Rows from block 2 of the encoder of a small masked image model, named by matrix and row number. Rows with one number belong to one neuron. Each number is 500 + 50 x the weight over its row's rms, rounded and kept within 0 to 999. All counts start at 0. Numbers have three digits each. After the name is the row's rms in percent of the matrix's.
After each neuron's rows are labels from the 100 images, of 14848, where the neuron reaches its highest value: "top examples" is what is common among them. Only what is clearly more common there than usual is listed. The data: views of escape-time and Newton fractals. In brackets: how many of the 100, against the usual share in percent.
# fc1: MLP up (encoder.blocks.2.mlp.fc1.weight, 512x256), inputs 128-255
# fc2: MLP down (encoder.blocks.2.mlp.fc2.weight, 256x512, transposed), outputs 128-255

fc1.216 078:476489532458457523558507543495507405501421409548470549516550502465507533533586530472594481510441468569527520437437449491406470460478529454476521488482468506510419527504517489471499515541575411534485492442541458407463488556518483541503459445502476569512454508525495495464477421440613550564435572499480510490514506479613436479512496486514522504411405575622471527562460510591492583498531
fc2.216 075:533535391480457502465496514619459454495524593540507430483488477590517566467507471556558445448521433630536596472507592472435566520492432463442516421524354478530444454530450491508515556519460523552468392427477561551456490564433418478511533539400480477503523493423485429464488402534568501505520510462525531412493477559436438603509547484539551476554554549543443512476560570430462585473564
top examples: pastel (44 vs 14.2)

fc1.425 089:487468541491472534524483468570472461501476559449434426461546481422467557461471521531559570518549593513485483536542569490480525525505497490435500506524545518479508529519437573541532441477505471489543511449492517567458534545442524553480551522483508427606396485400466467488514520456468525523517447519499522468463430544561490449520486571545444410519553516389631427522530407534396497510480
fc2.425 096:412453478513468530446507630525439542485520559469465451524516488579508419555488482566527495504516420497389516455490535549543443469488477552541562475475473523538571507508580415564511468514452487490465507517563402494498404490475472481573506472440457498437533481533434485598434579555500494450521535466474432497498572425420522534438471405467509492453418443559471435519499474518561478504578
top examples: tricorn (63 vs 11.1); burning ship (29 vs 9)

fc1.362 103:478506455528423541604400425521491502510569472463490543492543516534496553412589455386588576446468507558584514484514449553547489448492576460492482443523511501439542478480545499526514535562486557480546537549614537529595466495538518402563532462592502452442474493365597572482536530518562436500478436486443443559458518500503467497474442561554559498516563533485499498576563514464465521606484
fc2.362 106:433512433449467517499476501497526534431531456581474497524408418460523516509535520390505498549499527490570586544440322576483491425506567481496458449527595472499459487560523539529580400533492544489447494518485509491583491564548434512529562479521500465560498431382526462498529501488452493602525544566496520565552476451497503507531483559557467529338496453523505506551488467467537445475463
top examples: grey (39 vs 14.3)

fc1.332 096:548474511475408544583408483492498453518485501489499467517522459538512568426496483503474516495392506491543558437543455449512523478429507532543520423503499449433542519644565489523497518385491494549579442503433563558518557476529513486483497459552520452582484472509526502572419484505489408489469428399423484462459533479526490543484516524469493535475461498448550504545503515529547512534491
fc2.332 095:553534489551410540517507525516456530498560433413496512477467467499543468594565494453547525459454450458504546524461413537508549465482452462496466532511483499561555497514524391487522445503481463471486516429572400479445564502496394531447437517574507569442555492462595532527501491462540573492451584544528529468509446397476444478428486457467453550446519447441592480424594465447559528529515
top examples: Newton basins of five roots (65 vs 12.9); grey (53 vs 14.3)

fc1.461 084:480509426524627514553372511500479474562415481515500499502415515522494451524509558524508579508556490472369505442435489571519438508450525484512471500468503590466520559534424392487533475479453517420413620445492512410442438431430436508479423499494456497465405505573509515451468520462469552516509536567444533493494544562587574498541407464503531578507537518493461505595541443488456631429470
fc2.461 086:539494491482509464502575475528421642525516617483543487486494579450477557539408511601427490393469564404450444508524554476535549439556591511481516532537472495515476511515555578553515474521506477506537420618589532614547562558572522491474556437560431478488481487487552519457435488553507549475402493458505422445450540531492466498519552433510427401579429517462508574491553568501509491601476
top examples: vivid (44 vs 14.4); tricorn (29 vs 11.1)

fc1.219 094:462587469560475460482504497387490451495646517434537504443449562437497563388509530523592503494484441513524512576520426511445517518464526489562490460485517411519536551518521519419520541552594575623490591485576587576558467416517571475468506492472503532483595466482507486613488529550399503458501508518480435460491518498485535605508510536480454495454541448527478433596544566442512468560444
fc2.219 096:515520524474521446583489522590545387503521505483527524437544547513481371402518509457486517447563589511468448535423448444531436475519514559509528430366528472550419547471515554456526472538509555450503534521452561489467540449439448515425478516530494507542502532426442582550491525635529455484555485469593492578488446517475543442469550501523483441536516566389584438546431435469512452604603
top examples: Julia set (37 vs 9.9); pastel (36 vs 14.2)

fc1.160 095:527445548498441533511466536522551491515540492536435512517485514437497493527572384520477575548518494439527410541527450507549578448549513531494566518482495490497517501535590522447475532448472515500464453534509407519524512525520524478471475470555509490477456409513592516505503567413435504487622542545501523612489448464571535398488584489491574479515489445519449563434494538490464489411443
fc2.160 083:496613456567560540569556460486480575432508501480562506496585515574473501517522454506512508469474503539464494524485552518492470553438494437542429559592446522521520464465494457551564494557480537512545521533502565383500523435479478498521509525480467531563490548515434538505495520554587497494454476453522434432520587573479471571491457451527452556515450555479490529579509563493549503559547
top examples: pastel (50 vs 14.2); sine Julia set (41 vs 10.2)

fc1.117 079:467437473497606443513557502437510549439539521530535485551543480430486537562512503491490588475565570453504412529439506543505562498580485483552425546499504493443524485429427444557428494469409493505437416582558543521471441508477581528624424491491537448483439498568546557414497527411489595506447520466519504522445484520565527418459490440545509456540535490475522501509492386500412578435424
fc2.117 085:526440568483510503458536518464491550466399488512540475506493533425483546488508543549464565512507520535450564415483503539440577504649577440481504449475447495501564539488390514453388447482435437428538514514484542517584409518426503490592487444491528430351551480516514487565506517503606495492527467530447506533489526463547573371506506500511560473430497538530474494464585465468550542538461
top examples: burning ship (91 vs 9); pastel (41 vs 14.2)

fc1.353 094:470579585552518464514476570436508550539501402576525491526422504602518465435523532513521392474558376509501445507500505552510496452489499555514498403490491471530383530443524517562453518559485481554498438555467453520412501501537416481514424388452402481502457539442513494487578535526451451445506493431524471437466596486458573455456572417487496586606534442547432456536512429492569506437491
fc2.353 096:480491486580523458506508461568509524532533563538453509484524431495528476462457496548481645481478592540555478488491548506397447488504529463565495512418524484588646489510512463562488488512577517547524508475519490576490484582527495457512573477549555430443488523554462542568505531544560362607491564519493477549504482375485570513610419538437485548550502413520499516492517493454441508629495
top examples: tricorn (65 vs 11.1); grey (39 vs 14.3)

fc1.229 072:569468449591572594453505475534549559638600396500534608491542457506502514459536590474588595452528496486454447483461501546494419431436456491517528522456500441532481475522470501552496529571473496571568493444563482604427540509539519533674510559569438497484488555455469503470552445426439501533472514475507517510542487446535451437488409502541492458519531472523453480487489553446461496495444
fc2.229 072:477580548495447555539488516426514555538462502500462435543490466501462514572516645515443408439472564548429522602506491430417509439556589545478532529498474513440487508484456506605457422543514505433536447487466608483623446470543511464448553567517462527525448523549543485517382562474533527581539544528398528487499539601526556559548450535414474491519543460487486563557456477449532548515426
top examples: sine Julia set (60 vs 10.2); grey (47 vs 14.3)

fc1.193 117:567414444595544622419489521534456566454440436461514483523407448505514445484497465489452410504509575537510487535514577527573486474458512496435606509496440475486561471584414450515553466443409473527512521455506523525444516512509369407514477567513585483452584480527465460457538527498442508536455508485515453498533474507455470486514545534515506551480519403462448496555459367574509518520462
fc2.193 109:495526496611509606519473542439566567475484461514502554488493507536506483566469485451496528551453529459556482464454522487445470483439538511435486497517514515475544478488489501498605482423509510532471556511459549477373449518448460452463502502464638466442534505480400533476563477498509538549505484491481514503494448557546472453472553526444522478557418540506452529519548466521439500481512
top examples: quartic Julia set (45 vs 11.2); vivid (42 vs 14.4); sine Julia set (31 vs 10.2)

fc1.499 120:531425531552551530399482495525584497423608467485541491452609469486363518462425522457535523543381501459478463508627536519471450526506473473524536564472507458532495510557458544508479443560469545468394399501540466526412493476514431513513554492470547533455507463412499562479414524457499552511539461477521587495527501570551499533435513489529553577553511437479521427561474486536547593562480
fc2.499 089:547466556583430471529521556414558554435501373524477524479435445528484483523461488544398515514533534507571524436487464486554482575428462404565489508506569550417416492479503554429548466577564513415508460448573506531486507430476526428450530414499575476560421434594590541473528497500452417472396530514546536507524507463493599566515494507549534445414502555426520466497524485418464455484429
top examples: pastel (43 vs 14.2); grey (43 vs 14.3)

fc1.356 083:403502554420487595499550512491520455464530449554499444457476513512467514450530623677518597546567517584545522495475526503525545503564442506502532534508480418500459508551486447494517553478433506459525487521523494569529477503533576533425558559516459527467496487507403471437470477532404466461466578550515476492443560561577491574512406498489481513560483505546431421502488516573512505547476
fc2.356 085:528496506546423490433443574374485604511517614538471583512488514480495471542334494435527455476432414470495505552541453474543416477541505494522469444511612533585470511394456472563465481444464465563430497467473514464378495516496534506479492450525491500558448464495564561503528430550430537634529591432543458472444486603435498549533538524467493571430477430539562561454532492418529487377529
top examples: pastel (52 vs 14.2); Julia set (33 vs 9.9); cubic Julia set (28 vs 11.1)

fc1.204 084:448529526548561446398596473477488512392490525524526476525488507386472485425556601443529543529506487487492468514515472388496511467571471519465492449453434564367503540434532502392451549514555560412470583516533492442523495532502490493335489440491484456490467518537539553553545559518513466522492497462455538503589497513510496576492471527473433492466513504483561367532550489509514609414513
fc2.204 085:548533425500495568606444499481461498525488501547504501460566475575421575457504469525421563537544515540489492647504474501527604464526476419462501535564462470494608457576468502546522559519401472566489462541577507546519547479440538446592501526555633474440463513499484551488530492514498512458511459522416458566406528433409528473474545492478498473460523495476415533443493502498527451496489
top examples: burning ship (70 vs 9)

fc1.326 100:462562467505602453553412538513538490587438540447484492553484557378518499496501426612560444513423456505464472469458511574579553525519491484419478535524503481516482579574536449528576546404476531549414542499497442444395461419547492465535551522556481481549577535433457548483468533544561542579488469512507600534510521467467424523500500524479556462542494483518563488526440499478446573466433
fc2.326 114:475456450482419487514495436451571464496550478588574430462438529481489542561526534479499458478473503555522427574493508509532543480532428455504588486500582471467506442541479518481569420525566500523512547494579585345569538477519553536470524475449533446563559494486461538443497522473516487420433531456462449563503539475509526465493465585531608522475539466573507492518438526552425455493507
top examples: grey (75 vs 14.3); Julia set (36 vs 9.9); cubic Julia set (29 vs 11.1)

fc1.508 068:578557506563558467462475526528539563484518483526550534507566547474514488504466564576532532457439713424474492487542538534396568538531564475515531479534479524459575574440475558552541408485517550557530503469581480474515585514436492420483549490401496452525614543529556498498559466529495441528454473482477471524533630476551507567524586408575533539568529486457507471436436536498506466522480
fc2.508 073:522571454513487532500542468481446466485494467535439456578381510547527484485402693445426476579503409432556560466572506431524484383482425558453547478509523443522537532510551500527475544511416589416553467479419514503492432481486480473594538543551489566495514473513501519509508521423559569428515551473522555468512448509469528446531373560388502538508508468506515383453480530447492546487447
top examples: sine Julia set (45 vs 10.2)

fc1.184 096:504429501499485521534399490452514534472477480406484436514551561473496471559479503433482414472459433489482560527485432529535445526575469575445574488455448570524396515587553560546587486439431477505498460381387491548576510490583555497538542485528494536509432454483503518426443455470466479489513495462547496508485481578548542621508544547475372500455415503560513536432463568471527459572511
fc2.184 105:543419529487622466433427487449482560516499638397454404545575557514419476469496530498501529426546491500608472446568473448427446530591484447443470458441543443528447483524534604542518549382529559490501437484487540484546497517418468457667488482532556596471396446488494450495402517522530472475506453524554477537436486515463468461535521490502516494564411587570533520585536492529516458591442
top examples: Julia set (42 vs 9.9); cubic Julia set (36 vs 11.1)

fc1.357 088:464484468539454427525486413381485426560502494513463501517634546578553495460488551470499467533511483428559439519473486500459544579490564401605478570478553508358507544528467523451528515514527450490570507457494534454592520477522536518441391555506531461486478482375536497543491480578421457490557507542544484473458516448486508506533468580522504509425546482593472464572578558457500484606495
fc2.357 094:560597532472460523470508444521485444451512519519564531453486536553460502411482496560526530461395615490567555461480413465461476472459483483532469523549519436602497440435514432504468468496443424600499510602539551461519531551475493540472542506556450547441550493481405479467504482578469482581543533590549491542505462388521462471505439461461505403484471553500559553552560463533449522490491
top examples: Julia set (38 vs 9.9); pastel (36 vs 14.2); cubic Julia set (30 vs 11.1)

fc1.38 096:557510462546529467419500532482561602462454488556514486490549544536500508524551525558416542458542485586350520472418530462552412383447553446512442444470512493394569536501499454458492551530531529467569583365492518510504496479490479455428506458555468523462507490548596544483549437454432538463514449412587470420577525509594485560517576379584467464522393533474457459449513449506384515495454
fc2.38 103:486492428499578581514468548508479446516548508605495500472504486446517442556523535451521458478530494526590519496490504641499565543530554553564546558464445596608546546536484453555497502597389481483466504577532501569439499446389484580550483497483544558533422463520515550488454558497561462492615430508430515528444503513546536495458471475514519510508531587545587470576454459476552551542530
top examples: sine Julia set (49 vs 10.2); grey (38 vs 14.3); burning ship (32 vs 9)

fc1.110 109:611562448595537496510532515495507519666504571564548512487466499417476600541337508500463453446483500466474509535475528511472476546474591500560507461566547563545537482389393570549543478416555405575492469557492437478493520492513416479529482466467498492507410495634542531522506501541531578484505564406460509528462372496450467534477554518481497534430427452495493497551484433426563464442445
fc2.110 138:448356517509477483535550578451521554456637590541532481484517519468527463470589468499529564539518458462418574472480399480542436494510411500464575476538548488471467539427474387500509593520441500525430483488593488453473544471524512527533499431480446602487457491544443428462462560465484477481631594529487458546494566632505508527532503515480430496463417482525500386491427466427509497407512
top examples: grey (36 vs 14.3); vivid (34 vs 14.4)

fc1.366 118:470538504479429537548562483471470472363544483538508432571561416473536575446562539504511547389514513506467490427411511468459515469466545534538568452517461468493508517390469533502481490467409406563414446485409495586499510564440486509404395439483487481476536523518477503410538495507517443577403489571470469473471412529542409437470546567479499520466587458512442478518354543502638456438517
fc2.366 092:598442518491555530537521511497502492560525454470417430495492509533530463566462543492393465528515563523526578536469575373402542492484443474492593502505562512444521497576515490523393510478470515587547428411559472390530495531522561518482506448546492488507499408536459452580567551483473427571476552508508455483510429575499584509602425448514474483502562552516544543482524556448599457451486
top examples: vivid (84 vs 14.4)

fc1.205 150:526470530512514368569516407472520417519487558554431544462512467491425543520607471499496485442550517556503587469533466476449530473455445525535473479475497491506497443472591520512512479537515653489493478541509443523460448561527449545495498529472432416441572587529503492571547487534546552466482497483493632538538487491449473592567544476463548562480533547483536467513510381541464515523563
fc2.205 150:523538582565406452505543496429490363463532546488401422465552384540466540478491446408434469492516437507536506459575511542495498532517546386567468429497491435498474511453578519593545528584443480532414499526489479437464531484543531450501482546408448514517560579423489560506444451537445530423493420468502533446578440491557508521533471487585525507494500516490574408495506449592517515506514
top examples: grey (43 vs 14.3); pastel (41 vs 14.2); Julia set (29 vs 9.9)

fc1.218 093:520529485491438410579519542494518554500501496564582548425519503493550533466493535450464537544488497562523444423461508534494431552535433607504426480546472494488480552612584528489497478412486561397483576487498444557459432573466469437413452485516511513491440513547523497436499674514537486597490478425478505607564518492470593499459561521637590540540463585419486542471553510597558585426493
fc2.218 112:490581485524524561512540495471563589470481498538595476534541502475538451523499543425479396500531470435478515575480501475486522546481492529468548505527388415460531472490506519418502558518511523455516503485611412596466486508452484511543527392489410506519420505425467583577524511609568472498465593461466563558441601461415453538479487516452540506466540394499463536523562532511493505490545
top examples: vivid (50 vs 14.4)

fc1.32 093:457473434564451574582539498476413491481524507483483488528543527598487521470483502522538486509527465531472482473536544556452462330506509442526536567469500475500445534493541581526553446503494385566497477477567520572477522630483489456333478580425436476491502469560574445433505514511482578493492512495581536440433484475565495511508581501490448400436488462557440539457488481506491478407478
fc2.32 089:580451435533454561466493527438552490443461385541447552547543373441435546528535543453461437462525452418497519491532428518490572574469481500447549525484567464498493373494602563571464527548492481564591492468426548374563521505536543510466543585479498600606458500508504530463471474525477557546556512533422538628520529485508563488517439491555531488470487455439538432562470468448540474527441
top examples: Julia set (40 vs 9.9); cubic Julia set (32 vs 11.1); grey (32 vs 14.3)

fc1.411 086:424516461582529475622456478545518433520580477523498562597391601460479516600548495531470523548548466379559607492480465501466421599506474469539526502439500500568486537504595584608522522494542558566502485474516425535637532470403429433519500493444530456427413484537540511580541487497481471488451492521554501427490430412501555455394493557530424566481451440429528580470482467526458569558529
fc2.411 090:481509476498556549399532437502507461480464533456513448469468414625554533564433482483533412448464511580502463576484475533578522486400519459492416510516495521438583401412505565448375422499502538517516490484571591513421541506503455521446550516456559536495521485480519510511478496490500479436528483370401534515520491614424617602558494507499513595441506402507520544484461510457506396544449
top examples: grey (60 vs 14.3)

fc1.451 102:526509442506455460529468462595588515507437543401426492521492470502500527513489432518526586520503621481480562577514587454478452498441502568501468541501499488398455493534521497486534515473419560556405580404564469432509509442453614630420568468512573513615479510426468470440467498464618496543484496545517551564626474575462519539553465539505443483498507550477487521537472531583443483451529
fc2.451 102:526519466538463536511521510590542534499456487583548466531483505497496486423508514500555543504585535535547418446513462545517462475492457472482541485512497471546656502448489493598503508438543508445598462576482506598451400587535569452535578471477558506454550500526432462604489498497458395569435520467480537500424475382476514496553568499578570435490447463453530441522560526439501518566452
top examples: tricorn (69 vs 11.1); vivid (33 vs 14.4)

fc1.27 093:596484457491467544525467499578541519524413419469436474490423497483544634586487498370503453551450489405478542514566460487492538425456485527495582525474494570425577535495480574504564476448566499531509446440527498546484585559508473442508549397431505543497477471569484538531470512498560466511494401441535538520514509493507561457402518472502539510509453560541443520490498502570500502477489
fc2.27 093:512468536491521493471495595446507519503602349504513578505450454446512502519475437455463414499441479529551613557505539566460520413434546475461465504435480526542508485521470489443320509473539481506552482471507447614454486489473466508386465473466488508584452477519543518546482471546568581458492615542500510589501427514453448566530514491466477578505527433456545574426526459490513512489472
top examples: Mandelbrot set (37 vs 12.1); grey (37 vs 14.3)

fc1.139 085:589411506546550499423367497549505412538416557540456546544593561521616489470510566509500552446472475568487426483509442438583485443533391466493496509465582463513505444538641444524517525498463456437545499525521501484465480448491424511462504456542587543544493474522525496527497472452459535412555561487464423559561490601469578465532498516536481454546450427444470567528531532537597497466524
fc2.139 099:589638444480572523489497501490464532461532523533573435537525526461402481438447534454551520602515485457498430488413554481550540481520486412546467426521435554528643548535485404532518469523511480447500503519582497493528373556600475484448466512462465526500539459497485505506490440474518480556556464599500484531517499457429556564547516527489449535607536480510587497480484526434504493433508
top examples: warm (45 vs 14.4); pastel (32 vs 14.2)

fc1.401 091:470520627456465586538462532555515479437443542525512398500564445564513389488462448462521468456523403566487441446577543427551500485486478521555500540480502490489564498633572593486556536558513476487506362543577520583460464521519442471469443470399495454488486471500520475533502486511576476510545463510470397499444427483479589465400527451494484565479462546472588500475541566512549424527511
fc2.401 109:529512491517473460500458418473478432528589561469483467466555429499447535597537523566519481547510493450452342432569566461498599493516525493503486545490417536533572578431504529476514519438387483485589439467475487521400490529535453514489482453457551460464521573470514481489390550550421405475616488438521543508459567489525511499549590550491490481528493549454437592502521478383465464405525
top examples: Newton basins of five roots (69 vs 12.9); pastel (47 vs 14.2)

fc1.352 120:409477427419475526461489482465545413452536478472602590507488482449461521413530524495480551559501498551536536452496514476431468523548450544502571538523461467443576498473515543487394544538501532439511454450482441448502485486557459589486505441512611467407530577590523458564445497536465475483458417496512503570453458508466550383573494485476545597445433493461547500448475472553454507534495
fc2.352 110:548509534601576496472575506480446565485480470518390457471532507513454481546440501462461523413543463487444512462500464531591514515452505359504434557530542507500412504593488508458536493531504470518496547541492511499450484488473613371556545497449481453569418416436465473518582522506560551524499575537520516402551469494555478583496402486489444429482554545640464499580491575505480495429424
top examples: pastel (80 vs 14.2)

fc1.129 074:525463509553600480483530562550480487522572463509466489496510530457547442486516516421498449531550547494556483440410444540513468504539438409462502484501432400413429503403563485486524587461516529506501504471488497482461506494539471526460482494524442492483424540468559530519487468499545418451474462507503459475454464460437477514623546552568519510474463505456410563512582517454442639559496
fc2.129 088:440476372500477515496518400516509487431484533476550460422542525509538582505531459516427552548529475564489528495535496455531535423506459526558439500393512564570488529577544511470467417533406534513457622430528476522482503598506376515465463494483531473478580428550507501479551512504421460501447445565503611586464545525504426542509485448432523563496491545541484483481464472450525466449499
top examples: sine Julia set (56 vs 10.2); pastel (39 vs 14.2)

fc1.102 097:481469443500525498507515441505531498482535456550445449513391580518525380516465496527507510416544442552515498556528530563539488503522486519452479483418440423461523466411555554524535431567446535531494531564502502403441476599526446476552415402569477477484508445506434515495552512413494514527453475557549486520491572535455499481550495418498582471519533451545587421414527507563437549438587
fc2.102 092:521528661514435526539497469560530568438419503436569463524537413622518595528515463463443336502475475508415496484527462467532532367521552547574558525486559458520528524555471438462427456416516491453474482547575528466580468468560451507529520577388505460470476456548514477475469441489463526513504507454489438538492501474616504477446501537547521538458526458511454643593499469579469424452455
top examples: Mandelbrot set (36 vs 12.1); pastel (36 vs 14.2)

fc1.509 110:470453552563457529491545444542489477507459489478442437492540471515479461469515490444593498476484482518497490494526528542564435503604425505546531506499496523546391601586538493578451460393520459478512549416473583479549560560497526491619459481533450546500542536499431498475498505533445471563526535502489459487607500417429480601543573503560452479473536418525539441522458546448567428545393
fc2.509 114:561445531498633461423476448555401483506491468485537481499523524544480538520478523479491537504493470510456480443495441433396544501626536481481500489444577431527445475429503530533540464404550516532480501364523604531439545615570548504549543430517469430456469528530590497536520487545587443504531516552528458468515552491414485512495552440433564488426481512551424472504486498578473533516442
top examples: cubic Julia set (33 vs 11.1); Julia set (29 vs 9.9)

fc1.132 078:393508494489511521444582535529511556510527559430474467473596601494432444445461562527426430428480491528477421484643495431470461506442511506400421591509443522335509388447521593391519531489575471503515460501461516427443549526441484416456479471557486596430440535450508496409509475493455647492556573495429535558522559554407542459514422413509579542519454474484466541473445598515452483434457
fc2.132 079:439466497457504460606392480506462472549492528510561576524366425548522520510526573496481547447545589393476521533373446518648454516560426460550460509490548462516519544557546520508482533450491489529501541440488492500558487459463433474509545492437520412468549505545487510451479489518503473514416541507630552490483417507529435501456515462418492528464470493503431486499584470421467535528467
top examples: cool (42 vs 14)

fc1.415 088:472573523567424494559471450500429600495504503447515624514477534534524418533537440479608552534467470464442497554476433420546442503540517458520595496570547565482511568632439562522528496488457604506426536387504512501505527435396546449498477488507423415496545561566508524514508487536472507562472478542423493569492475397388510567387556486468583474532610522374514473561521518573502507492498
fc2.415 104:499449485457473480395537568505624477445423521581446513532547453528446546447507518443478475523461522515527494424467469538531512478400487475503464495463517521517512511409404449468541535542482495507425514540495503507562524519553488599436603548490543625521467466527457465555532489548530525546508383402568517490484544572573522453571472556518508588492508433553487464502483475510496558466488
top examples: grey (67 vs 14.3)

fc1.343 079:443489581419553425525540514484376527508529522413548575469472537446528473447519518500501498510488557513433427511504501463468500534517505486530516559510572473462500551536579512463470499553470484539475508420525493521408559600475476563412528489493567500548556566486525546536475570516522445430416518467537498488479426556492533475475459492415484483339499496491511518472448395437505537484523
fc2.343 096:454457448439453437530513370530436492600464561444496467440523501507499505442513512549477509397426527427551529526472481548535497535593428489545487517538464461457499473473472516477470504530539552465458465467573559498496387548540536420450502489544566466477461446502328551500493402501479518472463484541366511482468453467508446457372544481536480520433483413471493451503463469446420520578566
top examples: cool (42 vs 14); vivid (39 vs 14.4)

fc1.166 082:508590526585538524584470528525460428571608451466382499477535500489602556465453564474483516463515505520627474525461485507495444538393559608470461509547519543534471462513479548563448474450456545509523548480456470396431511433522470485434563476442513471515435539459493499569525489545414497505542494449435439418466462608447504555469496481507493484607465535522538498413483496523571555525551
fc2.166 091:478444481499510499451541524428488509420424498574482500520428536404445524428411504532444569456536490443419573593477502494462534586524440504539460495559484410485501430408523494463479460486490425522542484472520481494540509509469502571471538596578520536480447438514464554600554518478550491461538591546488535474494495526535492450480503556536496488417487417371444546480489574483460512465549
top examples: tricorn (70 vs 11.1); grey (34 vs 14.3)

fc1.296 095:489418500430458571569470388433483514456527535542478426453434487487547492457535498516460523518480497425505616547529505507417501443534477369555434495444510579488500551485471497440458511611503446424436550557602465611575494409424365464576463527579543489517511520561421550437484485503475477549497415497506481559530532560591546554497510506498508396463508448559592463481511475447388472542480
fc2.296 093:446441454423491525406520434571485534430429387555563444483400548424525651516476507529521484410582514483484458507527508471475497560467568548444446470513521389515622477440553502564479404518516488517494551465639467545510454455506507590492487496471545449447463448518456517491489559461460492510460587513565550455481496499480519589540458507500500444547429511494430433554460562569447443534493
top examples: vivid (78 vs 14.4)

fc1.489 091:511544537509540494561451579494512468559509512538509469431501523508482413493460499515487482470504441489494469525468550465522495555401459476461540474539400552617433459496519546477545549528494545536487407510477494512453487440507502467641455499393431447414593524544526457533473481542562476545558569403452488503578437525474573510507579367543393520490485574496545495437443461516496461510478
fc2.489 087:478527437547492447549425521485481533482529522523515595515476511603454533483483569567474523482500485495496453436542553533445553479408481547507425539503505487475517458464526520501489424504520548501550440550527448541485432410534520573457464562482509518532567494522520498521564430551440414435555492616463453530517454445460572608536451509389620463491547427446523474469453412468437521422507
top examples: tricorn (43 vs 11.1); pastel (37 vs 14.2)

fc1.437 089:519452485529431477542527479470459454519471409525521541516562431489449481649445532461544431449519403452487504506519502478484467454588453517506542585444595554406482416575484614550456503534505438480491525431549492502486617528411513556580543545504488451538649453554574544464441569602570490559534530548463532460539517515438532479469562432503481448581500536544520532468568422489542499526494
fc2.437 112:480438487514483536485490493557536456475559480455556441450477492489555591406550458542529568551524520585534529593520608412482550508608518455425450466433423465535559525546504426448517484489441475487447409509478461518491521561631443438546438490474469478503517525469453584567590537427465474464516550459508498468493609534452495492542515628519530495415444530429464451585391543479586515479460
top examples: sine Julia set (66 vs 10.2); pastel (43 vs 14.2)

fc1.288 088:417384429418479510500400590529531509463534593484433458536467521441514406483449537555541508542528467539530551556566431567520549526451481523440502571501398432535463430513505539502579539562469508547540467536440519570510488470550490506439508547432546576425440536485452554508478481496474483511576433501547461593389506497483551407543440543479501492455553526471495458451522493519467544503526
fc2.288 088:515385537436564517476446540516551543464499583475467470480534481476372496424481469435479399512481506508512547515467509479541558498419499491554529553427517541608520461491499485569465497477505498549392469542463528480638578516525542475494451573611389609526498540464541462520484472528499525570510509604540508423494528480509528528582576552532470570465510512484494512596404441535608558462455
top examples: tricorn (56 vs 11.1); pastel (36 vs 14.2)

fc1.138 151:576499417460395473514513473460477509461512530596582450547498464495504528597589521580497496689448483524494557504578447469487468492453488526527528522420496539496496514438478486417449465563476519480501497480532436538465467426425440521460428479492528563428541502534569441542484498487535514536568501508459445473491485485464468511500603465513543547479504442484567548539502543596498443531501
fc2.138 166:507513416330455414549456565498551478580422562563514462499490474474528522471546506529455486657488547476532459553445498468430522625582503534506625457490507475497509508476434502498454517516438509491524416503495501549497540485479472546428481439503590568515532608573542514501465567461495491579607445484500505476464471429482530467500593474550522591566457458504539508460446549501468454447476
top examples: pastel (46 vs 14.2); grey (44 vs 14.3); Julia set (26 vs 9.9)